A small sound classifier, trained from scratch: trained on two synthetic voices taking turns or overlapping, over music, noise or silence.
Rows from block 3 of a small sound classifier, named by matrix and row number. Rows with one number within an expert belong to one neuron, the router's apart. Each number is 500 + 50 x the weight over its row's rms, rounded and kept within 0 to 999. All counts start at 0. Numbers have three digits each.
Before each expert's rows are labels from the 100 clips, of 14976, where the router gives the expert most weight on average: "top examples" is what is common among them. Only what is clearly more common there than usual is listed. The data: two synthetic voices taking turns or overlapping, over music, noise or silence.
# router: router (model.blocks.3.mlp.router.weight, 8x256, trained with AdamW), inputs 0-255
# up: expert up (model.blocks.3.mlp.up, 8x256x256), inputs 0-255
# down: expert down (model.blocks.3.mlp.down, 8x256x256, transposed), outputs 0-255

# expert 0
top examples: background: everyday noise; quiet level; thin (high-pass)
router.0:486558395450523445549501430555449423503541533594545558510495423465577459505556525506450509472557401464508555486493459450408601510499529519456560555496552522489550458416556521485538412476525526501431492466581577543510470488471495528573553558503453500577498515563510388564520433465538468417539517535438442542453561508533471490518503447467448545650545549533572380591542504485442592466486540523567501422558459547584527548483479490574501479433528500478546481541560439552445511483432476494519429425559425492416542553590502474439555450453492510527554482517587479515447449421464487483513418513492452480498514501467541518477510543485541429577492561493474525533433533536393533463428462468477513513494422527362425511556487465606498473505536469515480561548454508490485587465413638
up.0:420536452476527525450439426501454487425591537541492466478442611442501470500478511491516542433486511479456556513429585597467465431496591472473554444489430529516438553532532511455543491419471589511495563488514512521544423551445474526521437466476518509600542497502407449569535523415544448530511510515567507477425432499521502512486546444464477477488511522523519514577491406529541452444413600451494491452525529565506520496520484525470524489529467526656506496439510509497553577514559549567497539521541573450544469504469609498456563407575529568510523554444488507543508496487548561467585474552517521394455520403387588641484551496465433536528450471369512441448487500524402507608544467433585487566482542445461509461534549546559515454587462445487420461485413541433515430533463475
down.0:482491529473546442487542512448451501530456521542515574441548533520541452455518433520483565642445468555566527507479435439432504583407523636394477540529504421481427451476572493498466391592492446510544507516523513512474541513459432527514555515467478530547463484534542481402415446453405474390478486447529481613449553489485527418519421554524537545561591512484443481505472483523599533496450490536553520560536563495492469427436487452530549439499503554499535471488597500517553446499428558476530439531606577486417541545522439561575529520432452399482528515492420604544520526454533567526426547514516486460520423573421500557443544506462503534492549446473482422516521581481549468623459442498493493562434524524491478455457527485549386526471505552559424530452488487486504530579388515
up.1:440547562554511477524443456484469520516484602478455470525389530448437497468623499455499444494486494433624503526476545515435491509516419482483489392469432583512574508587529498454474438484592484445408524525592420488439506503521505537485528574562515482444550484495492509507443577450506430503392511484573484459534547543483524518560484468553441554471520534411471554506516607448507519542546442573441504453588467426473565541514510498601465459461509517573495584609530541484477453519499517491473539459460448567580564567431449476423511414486473377501550491522407550403474521530534487533400526445538481493612494496447521512556556504581531507434500483457476501535591492418557430491488520546448549429553479413544512463521493504541469464475502484442615402551525585515526389507504507
down.1:391485544549468395485574517512579522468534514417515496558513612532518480513570519561503495464498476540483535498550492539443421435458413638570571497508476435574504410444529572452426507557506434498413505548520421504510623454459465515550499518515471559490477568470504492522517497558509543502497527500480476475501461525526463492438527509474531519494366464490607456502457434498588515529463510506475538512560455392403379501491472550474527438520481479492513489420630494521600464396523522481424532550578581524550420484448487517537557499551482527435460510539425465439539513544461533528552386493477544483509498527464522478534466461432483550545529493519479468506530423495498497448495486479618416504472545463453589552474455524651478555424585513503564489409550593465451424573493453
up.2:568457505583477489580571519524425572428588435560451461538470476568567445610511532489560418494491431472450517523569520480495448497513542482448528573373492474410495511490553585510476507544520527510459477449542509469459488508542497434474562530489493612558458496468423513495462435477526429485517513455460422536486471515526352510410553474608471515476550547548545517415543490497479504455490483544497404453489432518463497464469468501438511538514527439516527410410545407519602541585506572471512450557489458560448498516576548465428434487485540512536419479389542585450476563530506487468498486455504546547427563496526604501540472492575551457454399415550504506487530537440645485475448552462475438505398507481489532526650486474559515463540477526493541474425507586518487482485558580
down.2:548505535464541550399470540518539494544519592450555568516508560468577612452532555516430460438523533427530530449485389639524556515469471476500413486453580635596447562494515484476475447519498529490535479492456481511487538502427478516565581465490523576496552426546538445506535459523444439483503558535546557491484529473530561436425431437478549477486506479528544562610476546440489455507484559458447465469448523590467550568557543496536495481419476547483501554519543609398518467458396537454525574358588525478507477441401390508458482491522420417397584548564498525544482464537455440476467511503526425519546470431442501528418519499437432487544511480419491527582469515495551527541459510518461567431537463427556516450506557451553456461562500457565457437531481522529446492546547471

# expert 4
top examples: low voice; first voice: low voice; quiet level
router.4:447459520578563542546514541571572453561504510455483449517412402517436420425482505494529465464508534531499555454472520462530569429599463520470440533423467454472620449521444550560449481547476607589448482469435513511472475466522484405502575474488511458485538575553498503462473508538485522431467557387439525532521494528511443536487477570504493500451438504524472573567557444493491510497467497551496584492517546526543437485513544594578518477520550634522578619424473541461462497494470530431471560501350464509560519479528544504516522527492505469616572495443392593483510495497401533539554551517494469489476459574585601458461455513497431520491447440475394449459494470464507472562479545393505488532558445379570438546458521467441518545462457534483492521443511420528485383437459505
up.0:563495464534529634523509477545590518579479386499458535484509463486444452499503505537472424447531446540461594500549457585606580491508522554505577508478425497530502532491414549512519547523425476519524457491478551532414447476519397530516500513469627494452528482529517515489564377558462493494381417400474536472526571512511449499491510515441512453453444427541504487401523387501437492453465601580490505603598561474496472497411484538467530546480544453514456535486379382534440504467538530556519459503471416519496510473500578537506543481457549399574496510438464510497513544473564448490483510474565557450549513467568391449500484485575470476603487534462558539441520548466443489514528575549415542517496458466517522396517419544459526540459593406513481442563450556516495490466454529
down.0:387472515502440500557532523412464556517574632480522421569527460569514546391486511523511493530503459500532517551399517593491417519594471461489501549518489537539525380551498415601488507464533599461487569433481467555478536560514497326536532513473520445498404518525438455437422514497513479500505527475473567465490493417564536524421544429456503563499560398559499550534534551631478501600459451537526527442520486508522502446522523503559388548484533495601539555478466479513483502443482529531563488476594488515536442513585501521461473560490503554485530504493520462501468487364495489470512500477483494463468505487526576497569538637497544589490369452523380551539480476542577488453456434470467470612474514465479482491458482507440480454554454488506524425455531460526511451424519439
up.1:556544505498432517448471487467545552534473563519468474446513471511482575476468543502504496515551422570586462430563483589494502567510531412482496412508376573515463587474494436546450518569547434557480491467524451441560595482506572536447485481556442537470448402524427485523558564459550452452483508548565494526537476508473486450503450445537470481518535521523526430588661606496539463436546488520537546464597477515446474538397402517479514414542563554435419504464491505589427438497518527364455493589499511475398532468574504504488503416561489486486506420448405458508440548503536553493499480464496381486447488562437425575568502504538466427581517484529539597531475531485517448515466514426599552524536546495483481531556548602485527440512543443531516512480482465422465476585543553
down.1:478529514513520513467529494475545499501517477503490448484509537548558489497437433565501440479531528448488451545444482456545555515389461420581449498627461450504526514563456432481494552393411502549515523595461461406452456497610551511474432495519508507524489490576516502446534610611449554525451502550559456555536448467523530533608559487465458493506463468425476527515511390433432531472518539531495410553383476546449446479541529526617519490521445652521580522496507562495444462455488458529601567466468538478535466482593487508528536494482492450469467477439541366530542450423349497482466557587585446480567397562548491439529387543489439524504578539530502575475576485460466530526451486463485485582551524492472486557483383529505442501495531530459518548526559460510535481479512516
up.2:518425459492631567513499461429441529525485524571461477437549514532543476476497492443513557491515529484610554494450505594408551547501424531460469511533569476463400510532461523503535543418456523521481473488566472504513562523446575537401428491537456504494500459499453440510490495573513618561499468563396475463470517425487460426517460495579565566454562631428483556457510477487490351513469550507519594422487583528526467517514447542450477514572530495450542483481474443616532460485517473532490532518480497592461409585558496541449589468497526543515486555478439440531533602526517473486502524555617553467545459525504522512447398439449494437465528496493587550434452549512492511500491481504576558489485423507489500450479482422513464405511441482496459457318518488563463584409449511
down.2:390614458432508476456503503491497553454465472420605475478544472422464558550482403524541456483525548564416500555561541375512491527518550451483532484557441497524462499450500482448524386467505528498421454559424534474489535568522498421464543547411546454462526472493456567459484424518524573539477459500446522543509459454482572387524503573431522563500440502465460459457521473451540479538498440570399476563517490527449476535532595569568519474486547491533562515566485376461617560514462504488482572553504477480589507420392538541558517565422448528464424608524576490455508563506491481439591524459527421512472539497510496473518505406563434544572559460488537487549590494445482466437554494619552579558566518506530521516528542551421449481432497475526490516445585426472527498555466472

# expert 1
top examples: white noise; pink noise; clipping
router.1:591471627482457509381526445434498509479539518443536603532588464406541504526499591568445558486410515516543594513478436508547439587483391493474523596486457513494481526474449555554446460517435526431513506457457504483418478465539537563521475539537515511452422471408457510622454572535538450493435500464576499557539439539497552488450517475585537434479582452458541461444455580526465442506514406433539524507487504476528468448474439424532555465518487511641550465451521460445498389469558414588468525459540522521406524533553550565520468384514560545488558507532474440531542554554476503519484485528537510481514427535497388516528484523589519466557540522547420434483558512522519466462526541526523631484491489492470557450522468502531498463455414437423523558505504538465559535440600450
up.0:523548519500545490462512498507492573590498553586498444476528476463511588491516496514526474546457485514545528490496503393505537580476545468531478559536414413451497476463539470478489495487535487536517571527552478511550481503513462572554501541457518472470656568677532493506498427553447430462496548467436535480570486464568546580435589530444406481587536404511396492531533548572477488473481549431480428548498529448578450565576450490479494481478453440513565470505424420511493537549462559442520529483486458542448513461525479379507492505508533506427595466442440478537456435502481519460542489524515540479504510518510411470496501510498413576528485550440440489451472492435454503549530501427636465536470668398446431515498549595475473529546528484607488520542452489535381389412515469
down.0:558514540471552432504360485509514516488437483579537564554378486532532460467470467562502535529526437483515508418513518515528485473522545421448495520471532499436428468484495548511563444496491524465501567522420534547535503472387531435467500411545441516425499468572494475615451500467517577518518451488366485569526425448464496489503604469524486579532520528549512483380601462476574499480537498542513453417507541496371564366521535502595576470537506571518517459475446534540394500521538483522373574472564518480491453458531629516571506495531547480506436521588585391482533556519507501510505491384544471538490459516475515474511625462459507515489576470460471486540470510562530524554496519522478415516505492413449515481507519598530446442507470507515548518477480438456549381542553593
up.1:599455572416498475400485471478540456470475380561477532450561482496474442352513491522480622463574487436453508467472411536554546465514534541467461462528492486495452457495485517607482465500483589517445582640479496529549513519461493510528541485464518488565386495437573455579445547631479473589551546428538563519487490580471456540590600535453463496486569422443545416501524592445470506481558522514393502499555535480489479504559530466451524501465446521520493527510458487490476501465553526561456593572504374512555533458490504508588514425504507469506465507522498528465448466482480497524433436568503464510558565499499526527554563495517387506460544445562526460514537508414551595603501510519504474418535517376606482528490483478511412453574499553473505525487583455588503465478535510
down.1:463500541478538533548482509593491549465548500399373530535537534477379486518540529483578406557381470553576457576428505502542458507413544521473443557653506503465528555483504509482535534433475548592573409533511572448451465426592469487505542456582478377478467470548464576508561505476460465567426512500544477573529546556436483467371529521494508530418558545433496519502454488453514529462509535565471493558553546505479469530504541451506400440545512467559430489545552470517447527554473433533471441510571505421541506500370572564441572518503487451472440483533487414478519502471614465498526503539563568508564496421491568491476367483459507491477486588493492473466419529557490449496480558418554519593584497516486527454426521463513453494553532464538499442423473521512517473506456551
up.2:488499529476443434622465529541494463530484564491492475531532536550548518437406505475506454520429518515411503406465557580625646537464548395454528515466477586525434476414499525511415371531415607485483510522537452566543410470479499491541514526543580501455503568558430521516503513520462461473501521504461489552533503540420501415552474551512525523503442448528508533464503480479548521467534511521517464450510564562471494435431578487448512552482453547514520476491552549528560542501458560465510472419418481482489596514569415496535523460478534446512533494470502428542553474424528498543449517608475524461427491478500503544398425514588493495512471540419518461538575464437499477533578524417586464401528534434594438607473466550550493561635406493512546457471441501541558414427427514
down.2:432460466528521575434514493585495489535491527478506440527525529466518453573490471497478444479527486466523466599507503517504592428491460403540428560565469529575524502498555520506554558444490518477574445542488425464503486452476551463478527503570439593554492427542460413525466550544556462458533656502544556512493525529458410503478478461425572552483502492548481495521350431511451539517468420530575440455511558499459571393601451472495517470457509538417482568458454459615484455433539480478511600578510484516584526459508530455446533602547451539484538500500556581503464503542495579459457554489508436425478544460506465441497453582423502455587539505520423410500470619465482573555453500394466567447499589509562476458476585501491471537449509466498575478497426517417456373541499509

# expert 6
top examples: second voice: none; thin (high-pass); white noise
router.6:569545555462417461542507499471466547480480466429458468473521535531541450498443454478475559594524475549401438586606477466579509455436555500520562410463538501550541553511566486439546569443528504513549444495479442492559522551431458550491470453473463480559519497492594471526486561512464492481559526486542562455603560514469480491569423441476467510552513469390514434476524458487581541449530560500448398476493397451461603476480550510404407432528547467450427569548475513456558441469474512523600460468530502473481486427383407480513543482484466445498373423563469511523450422501504475550504567449457501541555561557604469547554511508445470460547542516581485561554429506497443528538487634466506521515506530609491453593422430457495456601549560542556422464536507485481552524516468471
up.0:416441494508506606577548547449434561501522550539493577491521494472526475510549422506540505467483462455507421460482429380482455459457437574480447501514544582431453590508542495365549531526508490518521501455453510539593571499595498471471494494501601496511554551475457547536472497515511549546614473451423503507474451531503416503538524466454576497412507469515535490613418463499559559568489350433395645485481473460485518559429508458504545596467545475508478389439452557464581478471558477516484539440478507476472468524456510530471441468477465528461513521579492567417502524545432502521464600476485478468609519480581463539551547488487502538541529516549424523472556417398546472471449604445583461535525448520517503557488449445507457527528520521501460518547599590440468472524426549
down.0:472452451552565522503466446484511490436528482444443459460535444563555519563455508462482464547495483464534593497494500488568436543471529535426532425557416442584445542420476497517590516507542481486563511504529436528471521523436399521555516449443449470453533476503562543471544566474452430482477529446601507541565557560525572514496398517508432456474395495411479553580551537509560417538473626525455502477484549616409499546588511555431545471473535502471562570502534453544447472469465453521536501489582575517548608419569504490464565399375557530466539445430455482572581497465512491507441481508577486448469546483550493573530528431405401456609424536522482502592431523567466462455542468471456514470556433511456450542524531448420466583468492534512443554513454491480504526564547530
up.1:548550533542538530472575527453510510483453439502452437475474448457518465529555485467554540539554487532441474527567612461526442399431572426541549504444528452462469523492431499506492482598520376477488425548512531571452519473476600514483523535560561554451414473486561570487451460412390446487500452488413503536484509432487527589548512530479450547461549426568469545531341485517471429471471493515554424557534576473595456500658575463435478601405548522543525559529525498531413426471470455516521516462493470555537463560416544453525447558591505457474522457441431557566463462531514495493469506554470533560485408481507593467503492581526612519452559514521372493463480483444503500476490580534551566407531485517451493458499500454441530476486454537559549485493469448503565499509431469
down.1:544475551517437453424568480504539600456632565456550494561539509420452446499457601563484431498459566454520511554527540468493482540464465551470453484383475438515459501451488538468454528477531506512477511446589479477436433513456491480403447429524460470501520546486505475538503563519433484524541608558508497469491481480503469509537467524517581510511357480469527457414602466461597581439535518492485566515470558377574447461449518522412477505608513512454463480462457455512478480485491600485420423566505429461468557456568459523452490549506583497631488557521599508432498563497518459527451458478508502550506471508569463552603492517616531464453534517500577465480497518546544485372494500539601474562464596517458533514536419509500470577400515366496507484474524557471475501443526560
up.2:517481524505458503473524519506466431516498457471535546532564493548474609479461500451518524503492441406521551478453526605516466498525430516466512441446486357444484473515475439566532460534550468596405552537459446516537590464431416597447452571532485500446629465565453485568541448518499408522486477520527548510482606562466478466525522539453487459521475543424516530417458508424468403521518523440566475454431572561487427552460542526478517601481495440533489451449561544523473533532574450555487532478593561539505536414411544513520551555382500476552518490555571497488469581552481491472465428512511523458457478446460493416535466506540534451478488433561452583538515451450565581556425504489435479451504478449557495533533651474598504535501503439388546485564598570531531462574443545
down.2:451503425548563539521603603567489616469528444540459417439455456444371543470461486512523568522526512499508482493525517491523479554524503335576493574547548458541540431498538477471398476498519536443505394440526494518507468505402509517454506525556571447449405610447510544481483456543541613506509497522513395564399489504503498515523526594511461493557499536479440501540537439556432473593519455459507462517583501517550533472565445484508467513469585460583545428465479435513560559494468522416555520531475517487467505451497532545440450496453512445453465564488488547507583420483468595584536581464521535441495533494501509465555464511494492494440587559471567527535517431478562503447526424416550462530438541516524526638453551438405553499486473478459428488537493539349519535467463522

# expert 5
top examples: quiet level; music; second voice: none; muffled (low-pass)
router.5:510550423464568523489577467523505494515517568557493370553533556506487530539455535521473475549503522417411464458482482584479548590555593435563533516530504487516537464487503431525518542543514512551536486447587480434524600527537517559376454519620521499468542550499438468442493475538429561545549510495421495503411457508555451451607516486462458485471399484581595468492475383523484499437560537512577435488438576506460519519438484419470572547413517426489479473596543434479529533516522449477442512558538543491567476442438464486450481589492497468496550499357547562534519541472505443450516476448571461565469457522489535585494573511530498422543517493512505446501603515527534513476441402426421450454531522430618499441507519487481452341516486462565483512494429474493494547584501462
up.0:454449518451445482420508509516477501501557495456516464523501560470470539381571469513537539586623539545483487482530510463445522528485449486492532503501496441400448486495513528584416529535558531474426517525476449468535505498573492485514546522476442476527477593487536500443517472496464521591483571526524492518507630443455492607517473421596568422402521426519437520533510575556450483492480579576466415467536518513475462518490501506512583466641529423489467469509569465460380560558527416497434550620540435466468427477569553601528516471587530400454512482531541358444457513440494417482519427545494582502558498538593478453548451451415485501504616514546459524507494530425450532555457470554502542525463503523414544545434455523533515386504483528504434451474503495450493571543438499
down.0:512537523622516552461494467462489568601571496505566479544465579430430444453548417523464532492628476544457516569499542427454539455512544445582511441575418474461542428523553454492566476515446458517595516461505542470509509519570472496492525512483586481475525435501587523490423519459411465509466526459545530476514517471570348496593542582452514547555478422437519513509453555430518518565476524460439512504556605514403451483475492465425585518528441583449519467494488575462540509507516557412552555502489519490495510483450432429533406498492401408454463456480539509531546385536492457465491446494406446482520570478523571486454538498499498464515550464454478605443596488549462484476540474440503507418438483471511529471516507591567613619455581531423491470512522516551413546552502510
up.1:458486427527502558458544466501484560543503455522496582477520432502521527526398428468539511513565461522429477498477498484466573475562504479564510554360441499535499420508515432368558472533493429421521479461516451471531428508428594471467489535526501543384538445556543499489479483538510525589495500509442461450493474493516558629457534485489584512460576546523502557446497493450545505439506546526492448596390526600531502479611509500477496570490504373450499422549448495467436546527531429509523455493553521541525459569580483499594493533565433497509605548554568519483485481474540433445462501435490519491483447486543550425471414463579505490409459501461544576503484499539473446543532523574510478461449483550517531504471473587488475618409566482631446437433476508471505551566340448
down.1:443545517472413432439526585519432479418529514502508460553502449535409534504572671450509546534476540505558517497519514439581515518441476527417442498556481479447500585500471544591521589512428467528503532480513514514440511436521514381471480489517459473526488481534494649450464450492511454419457512435505519543500617411463517485577514508488490557529529553446452557478534555479486515492450475449456479507499498447462409475469458521483525511463571548441534542603616464500548467552409497400512549542492472521454520433499588560516532469466639558523435515394476517548485576529447538440516521545540460498478441407548533584472504512490438545491442548603448508553567528399539475497503536479588353552487491473527505534468489519545540422482465566442463537536362497551440501489497476
up.2:574529484559438530456549483539534454533511533508557542424506488489514562497587477553507568462519454526485544502497568467497428460522457475465562513587414507507489497535442453490479471595508557536568407481486445481507554483414558473504507553476506472500479534526483408660434472511433482463499491556508484581529579509491570505509531490494427433547499505528462397526437449523476565555537449504474430553475542513432535494559489533472599529397517450532403495582531433475386624493524509423526492427493451535449556474439553492560491443463529591488390509523581525505480530520471452482495449537406511464556415503387464423425616493617436533501522551580508542458402497503474487499500548512520438534557642488414534466541516507519565457584527519510477502568431402590442465506512484
down.2:479502552495547557596532562462437520527520534488539460455435412485518516643493504505542470454435552570443408541508531553546469540491424533481543532550507510433558484447540446524579504407512508509541378455501509484525428474478375494473490521495450461548511464562580534484380584491525471416547598505550522493475504559506372621478467496552461456494506510497627466483487539494544499456520462500602564485490516420539455580426485507576466595519530504438484519515524464437476473500494418526489576604465361482424507524489469556448517490443470484555552501495476500550467502543577439500501441423524535466398513508534608468480451531488410525477479464454368494593571476499528538492481446601526491512553450548520446492590500436427460526393488555490472518502551489534458558555477485

# expert 3
top examples: low voice; quiet level; second voice: low voice
router.3:370434474545471541528528519468584465469476439519543448467508464419559530529564395495487419385552510483559469530447471514418441484485513520478472540505409506516429507486486466534480457489409402476488533515535579521457485487547516467500482471488555499463534443477529606567488493492512533554387540587444485524541524473528563566475585475532494433428458532500441528400396589528473477616445541446490575461558517500544378426580430522536495502415532526517502399549586541504450538547539502372491504544504439532480479559548589570573511533489505529466437577527508537467502553571531537449501454548562460432473515494492438490382455540512465520456571533451602540465472473535514524465572482581528474453474459497458552443542479581434528488391446465494547530366535463519462497443540537
up.0:412488534450482519487493558545413601466560509589519503462558514514532504398512494490505424482515515611421481447493478484544548445482490477513528488505524499472560485556551463523530493497489530399494439459441508617587461494417510461412568439476470506536538490505532482546485504554482452598502560581607430516469450516497517429511553439487514482654482565474592458622557507466455470427503530530515503533582509467466511501517488553374485547518470492461367491491481394410574493539521524570593469492483552496505548393568515412432468486446569458488486439482533532420508519547546607484536545490540448533496517601570522639518483450466493530517497438468557479456571508556567413505585494536470458471440480580534505548529555494544463491419560503479482454519524469463516445406496409
down.0:579501562537431473513576435461528521558497518534546568514456636522442564509532411461498507480570449486524612535492543588535540445500496605413444561491460539577448498556455545464473498573472549434415506477476442392442494447488505584507446523540535572540519511535535559503502547403477466493504493449409518545512463448488582500532474493463425445510517391509505431489468544413533439468485460521537497402598479709548514468512482411484452539560466551501516532498527473512431513521485515509482575525545537568524510469524495451460552452514482433443533474443516503471539506460480509531441506474503480521445594490432434386580401456590454568439496500428500464568385465487455520516519487464514561491531511433512548471433481533608517594564553507464467517403556460440536505529551466
up.1:572474478518471469534544481527475499489427478513484527504512435471521455435528528490421502517494570545513420486498395569466495602583465457440534428475429520413455525515483552478488416412522470473529561532534448572537625521471518501546437558508454449528463555541531476569473518491452444458551456575448497574438439419556490603563431489571533506623489556531481534486484501504468609547511514475526550409448530443489448412535506553463420608576504539458531465528581454549505505573534544486556534507658504536493514486501487492568511475500496563477582451468536368475466495505454512459460557501481497553515554450506517452502450590579507434536533437568582418529552519474460435417559452525537404451476496415433488445398502447535477510553468459484468538545457527597462577606470455
down.1:596511504470555468458516550521585595478588495563358458515431519454493439470542576522563419537555519464429566443587501515400527522419525423456516554567500467512463535508471548473528526565503483613501486480505402515587433493540429416499485501461432516548533504467568480465341598483562381558512456463491509520465439530537547469531439480432566500453448381531582535484521533585509533480451504522500546408514571461441518452491493529558562453462505470545502502600492471433501467446512417500501487456471491486503453490483519527516426487491508496452430538499537496524507483492487531522555519494560526418501528494487537586585509534583531465560483451440488516417582520524510468439537521479398540554392515465517445549506561542561538538537523545590469437496496473588502477495344387
up.2:523386548428443519497462433462409480509563468442521462529468445585465538590510497543535460471560544503454488582542406507468476460449481549527465513540459480451449489387526452466573426485472387530497491478402433490485469548520549468595514387413434516438414495486474539470483484427550502436417513510517494481495484552601537532508512454574501449471411430563641495465489507549590525600532496453559500573467518434470443501544457496466466426473507399543440502438548449558530527477400525544537483465470599537486522466560513577503463391474493600467537470509508417528505538547523554548480542519499541488564471495475541465527593505521475518534601501587476506499497522459441576459485464531421595488512484565430537599457512469486516550518397465604519458570530580464563532533551532
down.2:613449598522388407505516527484391549571438492504493558435513522430463529501477580450486564599474566505499507481522487509571480413524448498436547480512533540545423518540504560520470449520553490461505540514543482430511482529508504576537386522486422496514401443396596430556507490522551358490486534548516474512486454531483494501532536391445441462487563495531566512525582520499476427495448443476410554465623479542522534461542439569549533460564466533560518477474508600561571457521503462480468482556480401490490510553482493580540472503493483481462560486483563447593515433449378595494430442444458467405474490498544557465556486427528511542516446585492461441493521553485559506581444459521503529498464442373525494436559443561523472459548515516559519518567517602542442436482549471

# expert 2
top examples: quiet level
router.2:454482441507465510554460548505473472465508485426427554501474471529502512440594585435570612498485525534560501452502566468523484522513560557511412449477598544490422539514502507516561590571579555579515494566536472528409552498404433487573516488450454486537520568542511561473412479525501489437555506495480492483394476451477465449439491536445430472544536537572509537547463520479442439470467554451435572539466498486574559549438563492514499545556536404457509538518556540552563432486415538551490573620443438493531395533527424492426529470473484524522496490514549469504479468563436496476447523463451633386472533511503563500510556485381529520539392445545490528485558537427520483427480488477573426499522476484526509477553450494584511493448581584487552554621410607444531489429419490
up.0:490536472532431509451468497516556567528530397516583403505500512580541434593505525515432460474509523484513472532504445419548539478448450506545468475555461536487507553492549511503494486435363554452462586466471573551453486480434518542435572479430517492596420500558467437505521498647557553510535499507478524444522427467526532475539458494468506435538491500471501614522527523501537507493539625598563440476460525541515587590478514579453562460517457438449402440505527507544399622547505467465528480448498541446484436476529462479575535515461452594493538437515427391470509512480510609485475513494439391550523581497515460519508567441599492459533547351474501450541430467486582482521434498491545472467490544541539512496423495491467453467556460502588492465568418502410561552426516446
down.0:466479485495596630604503566424450421466470447554387535519606403439518515516541537521491404505535514450470526467465560526532498561462478526587496557451534481601547461424501553490558499453549491541519494470443452477505478481562535485519451474482520459541527508527543636599426457493473509510543446458486439571437554549459489578398493540567478569579547432498464475510370589502533411482548544502455410502497504419514500487585517525595459424471512432425473437510478521564560457492495579454390557447522465493515521444502534539562482580464534508484491414449548561464512485552463582467448458553471501485439418445573464515443503536449479475472526537490497621514423528460527493441532509505544550451470498531537496508509466456449598472486555524540507431507514463426560355543496540
up.1:605521540369502487453445490433440438568514422421491441494415524424532468461575503514523440616453451486469496517513417498487470530452471522534510529509494499513450598480458514492531552492427540502520522430418542452495481527483530516540492511520480426526584620507600525541563497522515460487573433466507548497477578561574505496496493539468532564500510469477420571499421469518552512580491512432460471572457497479467632413494436453368438512471490506563442542515431514443435503509389453425500504448454555429515499520519506454423508496512474507454467606449504432464423618567583521441582440590450524451533518487520486539504486494416496508444546496510535560551503514596530569538519492432488490468605397515513545478620565611535527470496503483432514539523439564493503411493542558
down.1:452496597500572520462538437450420536563458535495441542532496521519413468461573443483478507482554530416431570590484594509446499485488495502500439499502511525417494483491547534451509517416510499408536502455360587574495507489532515557464524468485446412534420480417434487483533514413455432495429501501550481574543426432522413421495568412497524434458550420516530536597446459483528451561552567466482459520492579472427528476541593435494521514457545512586531472472429412434463578503517545495543459461545525467465606510503445583533511435437547489510491542585470540471494482501543508588466541543417525480448577519436544483491487493432477492486506537576502525558483545543555448421529474540459455484573566529566521522512502459398652625476530431470542565464589568515525474551547462
up.2:439545522442531488443493565569460577588557539501502497408573447556584541589540486526476532464498462510558465624517438425509576576485485487512505445641525563506430528568485465500522511475458498443524496510449512457493451513550501533567424447468522532441454445480462433542566444427483501516474568474448499445418523525572469432533540429499436490536484572515576526527427464484537533511416502535461478437491468453526407447433506535465476481540549534567550463423509573483550393475558609567480498600518521447566538463478589517574490564478456516501388468518560638493491541498495419551474473564516499558492515433496471461444480606432515413509604494453440548505476438496498463466452528447525461505410466452585492475461502508518498520593484594489572598501425406517534579528518527
down.2:521489530532448537548508446510493464494407565491478519422468549525377544433449593555491478467491507519487470566577515491505604483503441461505477530399462458605539416426456588480412512525444525561505544575449487600499461445416574499558566557529474456455501487514543555539478537449553478506593486553456459578542528433588443419517404544592504503491494558463526559495446517542545481533528499477459625515507442465490498538490565527509533503449470459463391524621521516541467620469454484388530511458514552508460473429499584494569452510500481486399532530551399514472470337461502461488565490487483518416546494594505523602412483465488484457521526518541542482484378503497509543512560520576482561513446497497403609551553449548506470489461524456442460471494486499459552476488534455